From a checkpoint of a small CTC audio transcriber.
Training: 6300 steps, batches of 256.
Data: trained on telephone keypad tones over noise or synthetic speech, 39062 training examples.
Rows from block 3 of a small CTC audio transcriber, named by matrix and row number. Rows with one number belong to one channel. Each number is 128 + 24 x the weight over its row's rms, rounded and kept within 0 to 255. All counts start at 0. Numbers have three digits each.
After each channel's rows are labels from the 100 clips, of 14848, where the channel reaches its highest value: "top examples" is what is common among them. Only what is clearly more common there than usual is listed. The data: telephone keypad tones over noise or synthetic speech.
# convs0: first width-7 conv (model.blocks.3.convs.0.weight, 144x144x7, each kernel summed), inputs 72-143
# convs1: second width-7 conv (model.blocks.3.convs.1.weight, 144x144x7, transposed, each kernel summed), outputs 72-143

convs0.14:107143136105129140167109134146130125124110133140100080121113154125110122143102131125133128132111076118127121118130110120107146119146097134177123119121134114108145123130136110109099187117121128131114159104136110079129
convs1.14:154134147116159105154138107147141142135126085115115148123144119114169147123133165167149110159138148135122107139122146114154126139153116117138111094104175112140101175113134120197157158135133120118167128142097127161146
top examples: quiet level; number of keys: 1; rumble; muffled (low-pass)

convs0.44:099108105093141114088111144128115125121202131119148120067166150122106154104118111129090092139122135119134125115104121133079128128119098100120149143123148119139164147149122150144223148126133130098140155131143108110141
convs1.44:104170164115139157120088148141103112135115117161106143196079123084116121157128129130083098146148145094138112122119112114111089088090188155095081092128098108129097074104111119101132156130114127172131137172086085136137
top examples: reverberation; speech

convs0.76:143145119113145151148137152125142112140116094127146138185127147101110098119228155103145140094097122151138145111185109115167140132103154139103133131131115108096163115140103079166148156111104136134122135111113120127144
convs1.76:189154150154151105077135145141111149112157135126104085123094135141129125132122143131129124116156160129154103164186125093120105072139149080134133111103187145141244155156115142101099167132150149130111126134129149104117
top examples: key "8"; first key: 8; last key: 8; number of keys: 1

convs0.66:100123140120107138110141151098143129112126143119113146084138078125084174119125134133120161172131099146118151122128146105137120114123061123139171137137138115149137151137121138139184197118155101145112161146140126144134
convs1.66:082150094107083103143150141095120129153086166156149073109113150123116105096090156114085092074098129132124104146087124076126111135131110126118104141139112092132118116107103150153110138137145151177180127164137092132161
top examples: number of keys: 1

convs0.93:137168158076125124063129128142161128127163092137139136165111100135108140124106126155113103149127158108135130142109139121127105116136152127083126071119149126108121134126127087119125123146134104173133137145112124104093
convs1.93:127122140144170110144132146116142135136103158160153129154156131191178152117153134101103154173175085112122133132160125167113128123132094111135155146135067142141077107146110121147136151095096143105115095082077131134130
top examples: number of keys: 1; last key: *; first key: *; first key: 2

convs0.74:110127130106123154083150097041129147118121086110143095134129123107093126157091138169114145114121129107122123116144113116145146131128151086126105095083153119136115127151120084126161160130152130167126147096040136140142
convs1.74:139089126116126122116089141145125106117100153124100144144130150148147146067122111122086107120146080148101115156127119104134115150132116128096133157137159111148132120070122154167127095122126153087103132087106143121160
top examples: number of keys: 1; first key: 3; last key: 3